{"train_examples": 48750, "rotation_deg": 5, "encoder_activation": "quick_gelu", "encoder_fused_qkv": false, "encoder_bias": "all", "encoder_parallel_block": false, "encoder_patch_size": [2, 2], "decoder_activation": "silu", "decoder_weight_standardization": false, "init": "kaiming_normal", "ema_decay": 0.995}
Rows from block 3 of the decoder of a small segmentation model, named by matrix and row number. Each number is 128 + 24 x the weight over its row's rms, rounded and kept within 0 to 255. All counts start at 0. Numbers have three digits each.
After each channel's rows are labels from the 100 images, of 14976, where the channel reaches its highest value: "responds to" is what is common among them. Only what is clearly more common there than usual is listed. The data: rendered scenes of coloured solids on a plain floor. In brackets: how many of the 100.
# conv: 3x3 conv (decoder.decb.0.1.conv.weight, 256x256x3x3, each kernel summed), inputs 0-127

conv.43:072112108135167128125122176085147141101114159113110095120142153108155138132097137124141163137096148136102134117102158090104122127099149135128096125098132076112141098124135088133109141136126139165142127145124125090108122130097112156099122130126096119122095100114113097077111135061155097118105149127105102099105146173135118112086103089140149146107135120146148103084137096141116143158161
responds to: count: one (59)

conv.165:120125116128102131113115153099150091129133119154118168124119147141142117113112128112099147109084131108164131097135131119106146148097131117086143146138143157107144140123158172101111093147145116085151084116104155121107104104063109131137127115103130113106130087109131101093100113080128106150160110108133074079146105111117122104101123151127123105126079116119116076120158124116052109186124
responds to: egg (43)

conv.245:087125113148109106096091166106169132123145116136126116094118133116125094084132113119135121116113110118157065136143109110103113138091116125148179149101128108095123104054099110118118120094127152121175128143091139125124125112118124150143064127107114155121125098090162116135133121122162074132085143119163122162134133137111133098105118130122112147080137093063119097127079140120064131171148
responds to: bumpy ball (37)

conv.102:165124134148139173086096135166123148187106166159093152129135117126163141151111158131187132151080124117160102124111156135112128106123133144101142149126112133125143114102150136150132112113137097123149135142109090131111128091149119129112129119148133140106098133132157138152113100122125147118148154126098117091117118109158144118105083113148141096122129157119078059146100103124117094137113
responds to: cone (44)

conv.251:047102149135116152155142109212119141114150145141147170125133121114154106134144144129133115119134133121119153191123147140114141105140110129109079135108100161100092153092149089110139148130110117118116147085115132123098056141154119093097083134129159115145110148105143101094108132103124131103121149114149104122138111115147142163135145158163150150116126096130137119098146142099145134112118
responds to: cube (86); largest object: cube (63)

conv.204:106126104110080126093120093093104129151132085127105137135099095077139117101109108131146120136132140138125097094156137143131120160037148098146125156146143165119117114091126144088126116136152102132151098159139105118130142116145155130075111100138106082103141133148076163130152122100103105125139108101120119123146131128123122147148144126125140098141108116040127128078109162153141110111122
responds to: torus (78); largest object: torus (51)

conv.238:062120132118112155147109107152079124116124105129104120112155136103191131097035148103120137117100123139085127114119162127127103149151146088143124131134134127143102128061171156117130138169133129137080098161118138154116141156133132148121136137132145122104115106121140128120111112052134154119132148136156103142135150160153139124133130104126115136147128129105065130134140132153131128134088
responds to: chain link (100); largest object: chain link (53)

conv.123:069114115123117091112109058150188086094115113118080152087108115123134131107116090158145126125091113112110135071136107108134105082118128147111103103108136120103080127121096125091104118148133134134090076105109141128128136175140140150122094130145121132138107072110105109131118161100074128116149143128138131095151130117119118145122136111148081163118068092128148117155122138158186127152080
responds to: star block (47); cylinder (36); largest object: star block (29); largest object: cylinder (26)

conv.211:131102111134122091125143135157101159155123143120111117147125088139140102096121166172133111116128134070134108134147125143111141133181105115125061126133147118082143124107162130085113160108113140128120149084144080111142105134141136134136131138119092160131100118154129156140167157109137127117145140137131120115131090077089105143132123126121147114085140111126095091095079152152110127115107
responds to: wedge (58); count: one (40); largest object: wedge (33)

conv.129:111130104131121100103142081132151143123127128112125158124103124124106142094091123138135143113115126134102176054105103109146105181079136098100111123165146096104099137091131128129114076125129117113117133140119105094130109100126116107092108112142107111139137077103113130085138102100146091106092109104080138133119119140113073134120136111110098099124107139106137100143143127112100108153100
responds to: tube (61); largest object: tube (41); cog (29)

conv.100:108129096156114137158108092125102100126122110111127143084162143141140108117086110122095114111142084125098114121137116106123076144101128104081157119137117153095138131151120134155104101124132121145132081140124151132092102123056108114098118100113073107129116066109099138129098120132118135096141076117131127121101162117143143117104105138120098155078114135113127124104116127163133120098109
responds to: twisted bar (99); largest object: twisted bar (45)

conv.86:087109115133123139126109136139091147089099083146126124100153125120145115122126124149132142088092131113125094132123132111118146124129134152146076137095081132147135126102094088102111104077135122102204121136094115099125106131153113125125095085106130119072164091071109127097128114043125116120123145162149153090104132140113118121124111158120062131143146128080130164134113173136112138133112
responds to: capsule (91); largest object: capsule (43)

conv.180:118123102147127157170109149157141125087134146113148157113166127124153109113114152154112118106123101113075103130123130123131113177131130086150112153154121146144098139046125184146129116121118131128089143130127057163108143136139128125080137122093108133081130143109144136115162141099109126143134135042104110147143146125163095147131143048091162128115101152089082104165120145087072135154094
responds to: count: one (45); chain link (36); egg (34); largest object: egg (28)

conv.161:062098113162134151136135145142148105103108129134128105118104159103116115146124126148167134123115083128107147157164102131123089111115102115101032086120102115082126118161123037096135133101116148170164146098141104138123131118109118152119100112134103153115132092125136110128119147128137156129153122118132146125139159136112137124124105149067118142136136110158116093101113149101148119142112
responds to: capsule (37); star block (34)

conv.3:152131123160074161120132000136161118121139123123167159113096104150148129066125152142131130127149141119142106102111121120117135150130123135166131145117122133145092124077098157119105131126107108131111120118114004122117090154117119114098150123116121139132122130114148137137155120130126111127155098111107112117127148109115090158124128132110097136126150138116110081102107148104107144155144
responds to: bumpy ball (100); largest object: bumpy ball (75)

conv.107:166146143170088115046105113107128142132155125136111166134091115116172126100093127159120127147170106122127110116093126109136193117114172104121105088127134119071118110158119119114137102131129111102105110112100201121097097141106149126090121120153139108090130107142127126085115077153133119094138085121161122157168103133111148129146128130143104081123130109142169116119117135095089131151126
responds to: count: one (41)

conv.193:122127137156120142075133107068114102119132133101093142135156123146133121134134103128113098140092127119140167104124127128108165109129125132095117136155130107112129151112144091140132149100120142131118122136092100113108133082094111138111130101125123135110125113093134143155127164151139144158110163116082145135087081137161077130105123071113094087090166094123148088136131113119060138118103
responds to: tube (89); largest object: tube (51)

conv.85:119095109097085116124079106098134120052118148099082112117152130096076112085106128121081132125118113118117104142097131108133088114086158111113124157123147146103128127101130126123135132099089145098105079137104084130146136140113123146114080115151115123102096117105095111078118094169157127114103105119129141120141135093121114137128155107138101115117116139117178099117131130137137164163127
responds to: cube frame (54); largest object: cube frame (42)

conv.120:162166171162139118125128116141114129135155117161098128067130142137110181096115139143143154176113097084159139127136129039137152133127106123120128109075110101097098103112128108125101130124129170106114138116101142111123125106125098134137151142110119120129121132095144139136123156158111108106131130145131099091042073118155136106053053097089122110105150104136117088133086095103117117110120
responds to: cog (52); count: one (52); largest object: cog (41)

conv.82:092113108137138118155090103126100153103101164095085092089124109111136115096148120099116136110148114074074119120115139080109056136149105103138087139127118120114104138110161090127091140106086137131093125079098135112106140111116119087140095140136157117102124136098157114104090114104151164137137121126149123061120096120144160138111103165121127133101130147124108092126148136139102144121093
responds to: cube (30)

conv.52:122129120145122109106121176139154178174123118086097131118105123095052106074043132112171151091143117160115149054150120132125091127112153108119117143126132146154176084134116152121172114139136114155126114151141102101124113141145111136123137121101148093113121134102118154145154159147145130156159096122128111115123138116150114092126144154124138151074116101104115089129118176166080109139120
responds to: torus (55); cube frame (34)

conv.221:147145124150138098113161165154151110120128067121114103145132138146109157117133127126116121145127131135093121137106113128108159138099113153107089144130132121147119127123158078149120168076156116138120122107130097103141135156134147104070129125128119122139098121144105137106154152058061095099114165111024119128104113142108117083113142051108091125126131097116150161106116138133106117157129
responds to: cube frame (33)

conv.105:132114126129101151131130090146141131149127156112122115144110081146137135124127158165134132124171110123130093110164148131120120083163135115101099150145149086114117131123140088115149122116132168163121111104120142107120106137113113119097118155141126156124133104124116118092146100126105104118124151108117124132133124120117120150129140112192142137094120132123119114125117163111131125128098
responds to: wedge (91); largest object: wedge (56)

conv.89:101124122117138129132124153172131115112107099078094140127132142119095119127163169095113107124104134127078119129105106140113058183107161144125109134147155103134142090086135091097144118030158114122116109125129133124161094066126110107127067120147104105131130110120137127156151151134122112131081163097136158116115092104088148099119153101114139098162128075097147111141105128115113141124105
responds to: bowl (61); largest object: bowl (33)

conv.2:168151160127141126093201180140130153099110112115096142149081181141101140134115150120157135128116139180150165130136168114103133125099091119134136134075110127123149076164096125151146099123156165127108131127152111101132127119120118143159093107135130148103127167143146124114117103131171145125132151112138140125091124130099153119142127135077112121144131124158150132123107103153123146126163
responds to: count: one (68)

conv.80:077106101130133148101110116105172086096123108128080132122165087110070135088147108124105125100138135144086142127127138113130085111122135091067113115132160149122124134117125156095134146127125116121111107098140081142133135139136138124113103133135126122125110097125143147111110136106090118126097120068093121141139128117136116163143152091138086106104091070130173124100136094109113135137068
responds to: spring (80); largest object: spring (51)

conv.0:108118110128091168148122117173100127131107113162166153146131112125141122125117167100136144118124068134132109166116153142115158070157120113134082112117097168136118155128118122129123093078119105104110110098130121141095093113125141111116106123130125144148114144125128109066110069088146091109140159136126122111124125154119155161137134146066151149150097144132111164165137169089124104129125
responds to: octahedron (52); cube (31); largest object: octahedron (30); largest object: cube (26)

conv.95:107116108122159151116140040149084132132129149123142129142095132102112117120078092142112127116157100129146137135122151135122150127131136083144116144136153074137119140065091110126124092101121086114167120098130187121151107135106117093100132118101131110146160124116115114087152078115076113103103097106070124107146123159050129138159148129138110113105133098134115110112165165107085131130095
responds to: dodecahedron (94); largest object: dodecahedron (87); count: one (45)

conv.199:063085113084092137145115086062100134074090147126109109134160115103145115128135129126104101108110165124108148148138105113121115085093116141088102135111141182148108135100145120136134132103128104113111084122136122156126120128135125127161067127134067129111121127128120094105074216114189114122112122132154139161143119175113116159133141168097109121161130110120095127119133080111161160151125
responds to: cylinder (37); largest object: cylinder (34); wedge (30)

conv.155:095130124132110105078137080144093151127128131115159139153105124127165137144088121134161156126162110146147103158128139154165139157120145137155116101134138167128092154104139143150170129108151153093086147126138121102149132165123138113157111142139129097153145153117137090045142130089074108117120133132125106119170127118122177138159174147086165135121111105138139099131163134097089134106151
responds to: disc (82); largest object: disc (55); count: one (45)

conv.109:080127132132163113105142117107120087140124062111082140141098130153117144128105155121122103113160144131081138143133116110122110129124128123152078117102076132143141130104145116128128148115108139104160150103124076151164118127159118122134096131146082130126139140111125116127129161109154123124103150116136120130090129119125058110113125141118107117091102127126102106103165136118145126127104
responds to: tube (100); largest object: tube (93)

conv.146:132115113125141113125144105136152151150119141162122150155089138114163120143130110128112122113165115140118132150095129138133133157119150157154125139148149104170111122153116119156142115153129051106118113128129143153159122127167132101097146118130073143134137169118104110129161162114070000134115115144137139146134140126149135130154190140148141121149098129133109115150175165127133131146142
responds to: cone (84); largest object: cone (66); count: one (46)

conv.175:139127139170118142136124114171132082118110098120098154127161158145108130087136168120107186133064126104135123104131141131143147149086153101086115139146127118131099150153113139132148129152096140146110090129123058141130114130107123138125155142100134192113102061133139113118134127067070117137132149139085115073142142133140104129120101133104117071113113136132101123160099106116122128135119
responds to: cube frame (42)

conv.208:152122104120135096119136037149096100124122094145078149137107166121157118140013043113141093120151131130131122137126129131128140146106153106107128108133132108121135137089167131151141134116100131128128133137119118150133111139139128115173120120123147100153128146127116108096158092123065087107108107181141141147141152146151130128116163158108114146150163148144159074134147143127093146134152
responds to: disc (86); largest object: disc (76)

conv.229:093145149155166110082107132065060127143160130134165117137125104129116128121140107149123139139085178108128123129101124123117118140122120121099150123128087176112118127103129105100134126153151154137104170108098138120088155120163093177153127122120135114114092131100135063075113137149143186078108136131087086095107112102129121122111104065160131144114141094155118113115135111155034140122165
responds to: egg (51); count: one (50); sphere (41); largest object: egg (35)

conv.236:040118104108128089112106142137135132124116150136134113107138095119121149151151107153123137134103139131073169109106124105142113159030128123120089129122154124103116114104144114105113160134108126149122143150105116131149141122133112091127108110124126117118154101107114157056147140103125151104138080120142120130129130139124115149110111150155076148156119114129137107135112089137151157127112
responds to: cube (66); largest object: cube (52); wedge (36); largest object: wedge (25)

conv.190:112123117129063133156124118158145140142124100069162142141160117120111128106145137104126126123133108123136128098120100130124107161131127097144143142126123124134128120102092167124135090129138134106120120133129008106116093134079138115064126106131080143138102128119135125130159145114116064154141081124114101145136125164146063124133151119111127123130097131119090122125117142181073128152118
responds to: bumpy ball (65); largest object: bumpy ball (54); torus (36); largest object: torus (30)

conv.201:141172164154101118136178141085054160169135160136116123135123156126101136135137089145163162160154139109115136134109140120154153098108115170107132093152144163089136122142133165169129112089126134118188082126117141135168128099130097100151136157113136137122146156129112111129140131110141132090176122152186114081082128067140152134114101140121077150122171132142122127135129121123146105118135
responds to: cube frame (34)

conv.191:150117109142126140119098127120149115171109115153097164091088131151085140113120132129142119136152120083147095116115145099106128121098084136125131099122119126103103108147116138132079111120126105113104129112093067117143130122114093112118112110126140110155117153102118133114158121174067103103171088148131082119118093082087141099090086143122127092115119100129163079124066160096131143140147
responds to: spring (57); bumpy ball (40); largest object: spring (28)

conv.127:128135132154095127165119155149139149114138123096124162108135140134087148117046099121163184131131134132123109103131133149140147155120152131151080146162109128125149120108123154180151095079154115090122122135139075100104130109130131085092125159128136115087119137144120132076145080098132121102097123101108127119139149126144080129133126045118133113097130129145127145147096142101145136162107
responds to: cube frame (75); largest object: cube frame (33)

conv.23:156153139149087176156109132152140086118134110154147131083149123125135105130132147118116137137098107098125096126155120056121138114123072109159140110083132114105118091080145136139068141141090136101142140113066141142127110118118093129143122155118113102122117108059107138142107107053101124123143120153140104093083087093129130086082066126047124096134097171081157118108102101105107101106118
responds to: octahedron (90); largest object: octahedron (44)

conv.176:085129130151097118166116129137114140148117096122121126121138158127083137137070135145165128118103125123110152122071123118114137141051119072093127132154116115136133146136131162152116080100087065103123129123129130145107118154082128131095113100141140108108116107139129154056127128106136100110099092131110145132132147118151118156145141157098104116119132134129142118165148067148136136145154
responds to: tube (48); wedge (48)

conv.1:077116128133117107125125157087133131066108110095123134128075121096108111115122124143116105119129110110139113171114144126101142125119129147138071158135120154076062116101106105155116106084111123116096149077121117114112132135137117070107131130122116114087155110119100138096124089121160109144085155150082093100114136159123124167109133153141143106130130126119146157146121147106143144152105
responds to: cog (100); largest object: cog (95)

conv.126:126154106120161122187111154139131142110127122091110094091122157117118153086133169120151126165093133085126114108146121074115127118105108116129131141099146126128117091079157136142104142099132135101160131150084127164078091136157100069157110150097099107115145135118137105086129110125122110104117152147143085132088086112113131044084066141122098111101109121108151120101081126104154116137120
responds to: dome (38); largest object: dome (34)

conv.108:114109101093109128109122139105114119126123132155138129109112122114121110125129099122106135119152101093114088131137122133114105137092121139122095093135114112116130130162118144130125101128088095092135129122148170070120109108148141045128086130133103143091124118140134129093153046129131104046108128124137127136138121096095130127147111140113107093136154120103101148115121172070114145141104
responds to: cog (41); hexagonal prism (40); largest object: cog (36); largest object: hexagonal prism (30)

conv.213:090104122130129109104136156119078121155131118139121137121122076140114126195157074101108099108125152139149118112135128124134142160135138140080137162125124151154127157140133106113130115053087075111096107183133159124145114113120116129121094124119107162144111106100111094149159147116105091153118125108111136169148146094112159132131181085129100098140130120107101146158133148145160169156113
responds to: dome (71); largest object: dome (40)

conv.122:129135123152130169147147159130116129109122048144051140137195138111117134122063139129126151121115128149096161151139159140117082139116123137122101142174163093106137133116127053132141105135131142133098120140145152117148138142136139125102142140109180122140144120135096134130126122140095146126161137115106122138155113146125152085158150105142077099104119141123146107144133133137113128134112
responds to: spring (70); largest object: spring (37); cube frame (35)

conv.158:123135123144138133134115126115134152125128148115111138162121131105132110105113105125074130143169140118114112110123132168132094144162120156189106141150121129146125161115101094155127140112133191138101148117126127095137158134144143151124145126156134155118148188133051134143132115182159139152167111118143114101159081108146150157100141137137143127154093067167150115130124138143141142149090
responds to: spring (43); cube frame (38); largest object: spring (35); largest object: cube frame (28)

conv.4:106107114119109149135101146117106116112119131134145144085122122127121115127128130169108120112136183118139166137114124111119126141050121120131121146108121078127114098097140120140104154136088111088133124092109135130135111085132114139127118138112125087110155133098083159112166097121111119109103149123113105128119127132140122178113131141150161131128111134019126140099140119135119112107086
responds to: star block (100); largest object: star block (67)

conv.133:153113127132123117109132109100075158106125132118103156143113120119109115126110132134173142122088156138120152115125137128127111129144099114132149166143133091116154111112126124099132118088057094101132097075120129134151139087087126093126139112101149113116089096116119123138146128125116124170170100174150128112149130075092133121147132201143126104106114124087108112128155139105156088136135
responds to: pyramid (83); largest object: pyramid (53)

conv.42:060112099114123140139121131118066130093131120128103165151128140121154113137126128101120121118091122136063166128115137149145013123131153104127130131137154123126139119078136126114136116155148120151138128047155145146109145174107138149140116148150121105102148111148089143153097167083129139161151128098082125128143151143127096150147138113125050147151096134114095108155157113142159129139134
responds to: chain link (45); twisted bar (37)

conv.118:064107114118087143086105137085115129119116121096104130104138094128149132105109102123122102110102137127107134129150118136128065043134148161107112147110146155127099113117144109137132115111113148128144082102097088103125118113101126153111088127116109129114106075100121097143103193141109152088096129123140119142141133107113134110122158136145093130141113148097169152170141119140137152103156
responds to: twisted bar (45); largest object: twisted bar (30)

conv.110:125125116144149165183125147149136127150116106168104112101140107121130138120092151127169153130110102103115147119109158122153125055127124126123104119147146146116120119100106083097115098088080129143143129121138120107138118173085130132133135130139127154151152090116117123099123136139128114149148119161085147109160147099133126113131120146079093146132111127095085141108122148158170141142097
responds to: star block (61); capsule (45); largest object: star block (33)

conv.30:111121119110140113132128098137067120103121110151154142114141103105144121149150105126121128114125071142063174144160154155128071111154134093132086120147120169138111181102139108127116140124157141137107156119152142156066128143147124142095120125133095160113139161141141156069156112099156121122114134125147104132156164123156141118153165144079100108133124154111100153180103194103128130138106
responds to: pyramid (57); largest object: pyramid (39)

conv.212:140145132145118134129131139135134042133157123090128146120128149146152140123103077118137115144160110123160090090120113132122174138160127090159164110142125088111107113131180127149124123144134146132124152106102130094113093128107127105108175099112103128143142128128164148114164095116078115127169160116150122110117088132100150131097145130083129092086144138140130124113120173120127132162159
responds to: capsule (79); largest object: capsule (47)

conv.141:123126099109116166146123118145104124140107139125085147154158098123182136138142135121116110111165145134109142127129116134134078083129133125104136163163140131133150161131138146123148135125109128116197135140126143148096115103062123081082099118109149135175116133136116118129118157109111130117110123150098111151133132123143110138143142117176175127142102132111111158135156131169145113102112
responds to: wedge (73); largest object: wedge (52)

conv.98:113116127136100087107147147060151151135117081125157121131139062129116121107140124141146146109149136121101103135174135132125108121136126107112053134133149128125125101134151121082135165106100164172091125070149116133130129148132125156172117151122110139118116110136116093105080141088097129098108173138133126138139135118099124123166129144094115081119080125101112103068099129123153085108086
responds to: wedge (80); largest object: wedge (45)

conv.96:098126129145165164161118148134147094126107138107147139122154090138134132139094153143131122144126095108092111127117100127123095151121126108080085164142120127137140155145111107137125129125059136139128137086106130157135121117105104136107134130117141135109167124120156142128132147091086166163136135008048108116116130118167116132111092074121119101094133130106092083139102145081031110163109
responds to: egg (75); largest object: egg (48)

conv.228:155121116106058115125131191116132118101124115074141124150130083123142131139147115100148135132146132142154108104135110149128154114140134088129103152145133146140109160111098110144132141114151121119149130139142081129106149126052147103079153089141106150137137150142166149138143136090134148130128097159058117141123126126128070122141123134119116123140106132073076144154110143128099118121104
responds to: dome (72); largest object: dome (63); count: one (50); sphere (29)

conv.115:107124127130184141124122104125123125134122108115111126124121153109174120127077095158131095112141146138114136115131120116094165134125109098129139173108106137140111107131140129101128101119081083116142118072112106140148116098108105104142137108145147119148130094122133135124152105112122109176145146123160114112154126089085099114146150167158086143104130125125117140119156175120128127109134
responds to: cone (72); pyramid (37); largest object: cone (26)

conv.16:157142111172127148121165123164167141133130175162102111152142126100134157129127109148144192153104143079113119087134151114133123165130116128152110135084147108132109114091122120134124147103125131147124149124108108101105148140128111147106165119108161135163125132103126150158137161156138143129167153121173130112130050133145150074076091130114149118117147114117116114098077132159134137131130
responds to: count: one (41); capsule (39); largest object: capsule (27)

conv.139:099126102148112135113131095159130121138133143114117131114097130118145121128125110110125136124170090103118161099111167084087121138118116101147113146122134093096148131072097152100089099142106098105138136099106128110112111145049138125104113100135132118121098098114120141074147102132104083142134095104168145108104087098142099142133112114131123074089136117134116060122124147112123142104109
responds to: octahedron (75); largest object: octahedron (25)

conv.203:117131144137085114097170158144133149128111129134137129140106142113121124146132113138166146127157137149175119114113117138149159122128132156143127142142127147132162130142112147154142114109143102072154118133155086123148114124087131096121115098103117135159111131150154133091169099097105104126125076170078120096102132120080104154123123140144128146134071136094070132173133134142131088134109
responds to: dome (96); largest object: dome (67)

conv.152:113161132099167092131128169123104132078134107112017147119073099114102139113130117138104157156102106126140137131101127114134131132111132112130096138069100146108097106141112114098116112069142144151098151121127163121108135120130137150124118129150128112133137125141094136121112144143164112134114110133118104139144100167123100129129131165090124163139098140117162157148137103136174124110132
responds to: cog (57); largest object: cog (56)

conv.135:153137112131145138124164138152154135135174154145072145155123130134110119136093141123137142131132112156142150116102105076126109133118128109120076118091100126150136128150102154149121139149137132172108136108165118098143113112120098145109172116138111140115128190143126091130154131177151112125115133148143093108054099144133118134117066154100157119114087097169084107115135123109146110129074
responds to: twisted bar (43)

conv.19:052112123120117146177099093112122098054136100145101144118137157089163107146113140139130141114115135140070147163172148128121104102112150114155043138157126114118147106131130066131135129145109148163130145107120125141100131153159111150137124147121113122150132138118101134120104173140097158131161136103096082160132128134122117125145117163117080115110105113137123127167121129163130106152107
responds to: spring (42); twisted bar (36); largest object: spring (35); tube (33)

conv.253:115168162155102150105146171146111131162151114093122107101106164151076149125126150139122169179106111111164118118147150120145151103124082098083125119083094130096147130131153110159108150143130165141140114138112146102111134125119109150147137173135149153097141123133135147121124135139105147139158140111091105107111090134133168094052053136069124111082131126134113122094080128101118114110121
responds to: count: one (70); sphere (37); largest object: sphere (35)

conv.177:079121126135152136114131099019125114149149129119107140140136125109111134137118119154102114127145207124099143127114105149137131166131154147141132113154136140085113096110119117100147110113109138117128105147153142140135159104133145121168109101126095147114142081144076153093088130126127127086108066123129116130141169147141108133138150111141093120130111098095159145131124099170114179112131
responds to: cube (91); largest object: cube (79)

conv.34:120108089129121125098134115153129109114129106101155157152092118117093117097115117151120129115176138106139108155130120137122143150131126094121120142143110123117092155147096149121123101109111111117083105064137121113142099146134133080122140106102115120135115131130124106083164052134131052140141106144083140128138116125030134146142124173102097144148140104116143132133140201107135148150125
responds to: bumpy ball (86); largest object: bumpy ball (74); count: one (41)

conv.232:162153151153110140104143144083110134159156124140115116120093150160152154125127131125115167155114110099146118097102116052122171082105078085084132086082082098109103123140119128147070119163114128140111138171092121109100120126147095147152144113103165135114109162120143179141098150134122143109151143125130105107058089105133136111078081163111142118102133144132114104091102125131126100113138
responds to: count: one (44)

conv.153:100127128133093125151125179133108131129105088130125115187117110127096122114112150096096158123140120118082142131154110131133104113154129123080097104102117153104169132160084138096125105171122122149150104132118144097125120131065139115132107125121103182110126048119138114111125137088157122132112140084130123139117140146096134116125104091097119157114089113140110130091138150122126099156124
responds to: twisted bar (79); largest object: twisted bar (30)

conv.218:112161144139146190108140108098134170104145141137110147140129163112075161122122095145125122148102126126129163107137173130144099124075123089150146144141180129160113131103079136125130115138179114135121123146120149118092145185114122131107116123119131120122103170121113113111131162111102126148144091102135105140149126125089145125135121104119120160146104091147126169122133105114123177135147
responds to: spring (52); largest object: spring (42); tube (40); largest object: tube (34)

conv.56:100135153145136169169124159123145119117113104107091152128162095134138132145103174115089148159145133157116132109129150125147090118120127113086106114113141154125131128108100101166131120101140143129189082158090136136092109111100114076091107120097143104122146114103147108136071161143052152133137135117042096115116134130138120102106081097110141045146089127093132136161101126150105092145128
responds to: egg (43); largest object: egg (30)

conv.39:151127124113149095131132123131140168166129104125144169138119164119115122134079089136119143112159127138152137112136154156137152128119153129149160096146114124114157107133107139133141072115147133091170059134128146135137116100146132097120106115128112121114151160123111123072147087133134092097129128026207135148140123108086085153150151065157142153147168136110086120155162153131121128149144
responds to: bowl (99); largest object: bowl (80); count: one (44)

conv.116:129121134147111118153136149120132139114096096121073102093148150130128134144088094095140173113081143096097100118130157109131129137102098150133096130114143131130128147138125117155108114100129152120092169124127120163105157094126089132157133110126165141109128174104115129106105091124171128087120124125144148127099159123145110096117075139113088059107116156108121085133078128147160147109096
responds to: cube frame (100); largest object: cube frame (77)

conv.50:147096105111124081114117146121130109058101130107083140106092125124147110115103146151131124097117129124141160114105119125119141151086123139134127115141114125109112135109119102112121103113110118122089125132116070100105129128137116103101136129119129122116133121109118120065166078119109124116075128127050118126124129129126050206134133103153124163102094103118136151150110117102155122140120
responds to: cog (100); largest object: cog (83); count: one (43)

conv.136:138152143136154091114153167144135095159156150121109122150113166081129144132135098097148169168105096105139117092112111059136138098104138131088135128123105133101123119121137128159081119122143147137113118120094160106120119114142065120156139127152123145106085130104138094105141098159111127111148130147099139116050140102135138102092036148118106109128152107128129125124115115120134118118151
responds to: cylinder (44); largest object: cylinder (40)

conv.246:107103111132137102138152090173069141135133144137090130145144116124122123118171093152134154120133162131038132127100136124128106129088149108173162151137159123093136122141086120087151112135139107146126151080111145092152145094126115115095117130100100102158148061102119114092123124133114131110113131129148129148146145142108133103151166134193100113165134129147109132116129161126156109118124
responds to: twisted bar (53); largest object: twisted bar (30)

conv.11:066111093137146144166124116162152134118111102120152162134160150115162115101125135110121135118100061132116139117112120133129092126163129121078025131130104087138105136104139053129135125125119161123118116077131125133127098177102129129093123134108123144169120104123151086113140116097119128137146107137128140118152109153134099124143150131044125148140098095124094134145132121152116139173107
responds to: torus (75); largest object: torus (55)

conv.25:061136105134119100133114109079150149120121117131123079104142128067140127125122131168164152141110159110134117136102171126157118118136103124124066109145113138111106123101127177138122174131152116105131124145148132119147129184202149106118124106149122127109098127155158157079126130100117158117143122101145108113132121068132092146111094141111153122129083082126090140136087134137156151113084
responds to: tube (35); largest object: tube (27)

conv.189:069117124155157183109115126095162118112126125163109123123124142092121132122109130090136157124112114085069101144126120096112093129116135093111080158141181118082126147078174086157117105134135123086132137095124147120137134086114095121107156131121128087142146111120113103091105088107160129123136096127157137142123140138128154133124103159092078122168128139132115085140114084159156134120117
responds to: dodecahedron (30)